python train.py --targets=["symbol", "outline", "face"] --inner_norm=false --loss="cross_entropy" --residual_init="none" --lr=0.011 --momentum=0.85 --orthogonalizer="newton_schulz_5" --grad_clip=1.0 --steps=17300 --epochs=13.6
Rows from block 9, named by matrix and row number. Each number is 50 + 10 x the weight over its row's rms, rounded and kept within 0 to 99. All counts start at 0. After the name is the row's rms in percent of the matrix's.
# f: cross-patch linear (model.blocks.9.mixer.f.weight, 144x144), inputs 0-143
f.121 095:51 52 50 53 44 63 50 51 57 48 55 46 55 60 54 52 50 38 52 58 45 56 55 45 41 54 63 50 59 45 53 49 40 50 38 47 58 50 46 46 54 49 55 53 48 64 60 43 57 56 60 43 46 50 36 44 46 61 53 59 53 42 48 49 47 58 53 35 44 57 58 39 41 65 38 45 46 54 38 55 51 52 43 46 45 61 44 55 46 55 35 50 49 35 48 43 57 57 65 52 43 54 48 45 51 54 41 54 49 53 42 46 48 48 52 53 59 55 58 46 45 00 44 57 54 55 72 62 49 38 55 49 49 56 51 52 48 44 69 51 47 50 46 51
f.122 085:65 49 34 57 38 45 49 58 48 57 44 26 47 52 41 39 36 56 54 45 56 58 42 54 33 43 31 56 42 54 35 46 65 49 49 32 54 54 63 57 52 61 68 42 45 56 56 51 36 35 41 43 65 53 51 41 53 42 47 72 45 49 43 35 59 48 47 39 50 65 47 38 57 54 50 48 47 38 62 41 64 44 57 48 41 50 50 61 51 50 54 65 48 36 51 56 52 56 51 35 55 42 39 42 56 46 42 51 45 48 41 49 50 66 39 56 50 48 41 60 49 50 00 52 44 50 51 50 56 63 48 58 64 41 67 51 54 66 39 40 53 52 56 54
f.123 109:54 59 78 42 57 53 52 57 42 61 49 51 46 59 54 51 49 47 66 68 49 43 73 63 39 44 51 34 70 50 47 62 51 57 57 38 38 44 52 40 53 63 41 49 48 66 56 57 47 54 36 52 62 49 57 55 58 49 34 44 44 49 52 39 41 41 49 57 38 52 45 46 49 60 55 38 40 50 62 49 49 49 69 44 46 49 45 40 45 45 59 47 58 56 51 42 62 49 49 47 49 42 54 58 58 41 45 56 36 56 55 53 51 45 45 35 56 50 39 37 56 51 46 00 52 53 55 42 52 49 51 50 49 50 63 54 51 38 43 48 50 71 45 48
f.124 102:53 43 67 56 50 46 48 59 50 38 36 57 54 52 53 52 55 44 59 49 55 51 49 60 66 64 51 60 62 43 48 48 45 40 40 70 47 46 45 39 50 51 46 49 48 59 44 50 57 56 52 40 58 50 54 43 24 41 49 56 62 45 48 50 37 48 58 70 48 54 48 38 56 42 47 62 42 53 44 62 54 43 42 46 48 40 49 41 46 51 31 58 65 47 56 38 62 60 44 54 43 50 61 56 56 52 51 48 46 49 44 54 54 52 42 52 55 44 37 45 37 50 34 41 00 58 49 43 34 56 35 58 42 47 32 47 43 38 56 48 47 49 54 53
f.125 086:55 43 42 54 58 63 59 47 58 42 42 55 45 52 44 32 38 63 53 56 53 37 54 56 73 56 49 54 56 55 62 43 33 68 36 52 37 50 38 51 55 52 45 56 48 49 46 36 49 40 46 46 49 54 35 45 45 46 48 48 70 51 38 59 58 55 48 57 45 61 44 55 68 49 49 38 50 50 46 47 61 36 51 62 53 48 55 54 48 33 32 48 64 37 58 52 56 50 41 50 43 43 38 52 35 59 39 51 46 61 70 44 52 50 60 46 41 39 36 41 47 42 49 52 60 00 45 46 62 33 50 48 45 36 49 39 56 46 19 58 50 62 45 41
f.126 120:43 42 49 43 61 58 46 42 48 42 56 52 60 43 58 54 54 62 51 57 46 45 35 38 47 45 57 55 62 50 47 46 75 57 52 45 59 52 52 41 52 47 50 45 56 42 54 51 56 45 44 62 56 64 34 41 48 51 60 51 59 54 43 38 56 57 30 42 49 50 44 58 53 57 43 52 44 39 49 59 58 55 41 52 52 58 51 51 45 45 62 60 55 46 57 55 55 52 34 49 41 49 59 51 56 49 55 53 44 41 45 62 49 53 52 42 51 51 55 58 46 54 50 37 62 53 00 52 54 43 55 62 52 46 46 45 57 46 48 56 51 37 41 54
f.127 100:54 52 44 43 55 58 43 59 45 71 40 49 46 55 41 47 50 50 57 38 47 54 45 54 58 52 39 54 49 52 53 57 47 54 56 59 49 55 39 37 47 51 45 55 63 45 54 50 48 65 54 52 62 47 45 54 51 49 35 49 58 51 39 62 51 67 58 50 62 59 43 40 45 47 44 55 51 51 55 55 52 51 42 50 52 41 56 53 52 51 54 50 37 46 57 47 51 48 54 52 41 51 48 50 64 54 62 48 49 56 44 47 33 56 44 46 45 45 55 48 48 43 55 34 54 53 51 00 49 43 49 43 59 38 62 52 59 45 39 34 51 53 57 59
f.128 110:44 43 50 24 51 54 56 53 43 45 38 54 58 55 50 47 52 44 55 37 43 43 42 70 57 61 74 66 56 49 50 52 49 45 50 47 51 44 48 40 63 48 54 56 39 40 58 50 55 52 45 41 43 47 53 53 61 56 41 49 53 57 38 59 52 45 59 28 55 48 48 48 54 37 46 57 70 50 49 43 48 47 48 54 65 51 43 44 52 42 56 41 44 45 49 41 41 55 57 63 62 59 40 47 55 44 60 42 48 48 64 59 71 51 49 54 63 50 58 48 50 46 46 61 47 51 50 52 00 51 45 64 45 63 49 44 49 50 40 61 38 60 50 52
f.129 124:46 44 57 49 57 44 54 49 56 54 50 51 59 37 57 63 55 57 32 51 48 41 49 52 49 52 65 53 55 50 52 56 43 57 51 47 50 51 54 53 39 39 51 52 42 48 64 61 57 51 43 54 46 52 42 49 57 47 35 48 51 59 51 56 54 50 44 65 45 47 36 48 47 43 38 46 45 47 48 48 45 55 45 61 49 47 44 38 60 53 53 53 63 50 55 49 57 52 67 57 51 59 46 50 52 56 59 59 44 53 44 48 50 50 60 54 56 39 56 41 42 53 38 55 47 48 49 50 54 00 47 59 49 49 54 44 50 47 41 55 47 60 57 45
f.130 118:51 40 55 43 48 55 61 44 53 57 51 58 46 45 63 41 45 49 49 40 65 70 53 49 39 40 59 65 48 52 54 54 47 51 46 55 54 42 48 51 39 62 57 54 46 42 52 52 50 49 53 65 65 61 46 57 53 48 45 45 60 55 52 49 53 46 45 69 47 35 37 45 52 59 48 46 39 45 57 42 50 51 51 45 49 51 48 59 48 43 37 64 46 54 57 62 56 56 51 52 57 39 37 39 50 43 43 46 38 51 42 48 44 55 52 46 49 58 46 45 54 42 50 56 47 71 50 46 30 42 00 45 64 43 45 46 50 54 53 45 47 45 65 39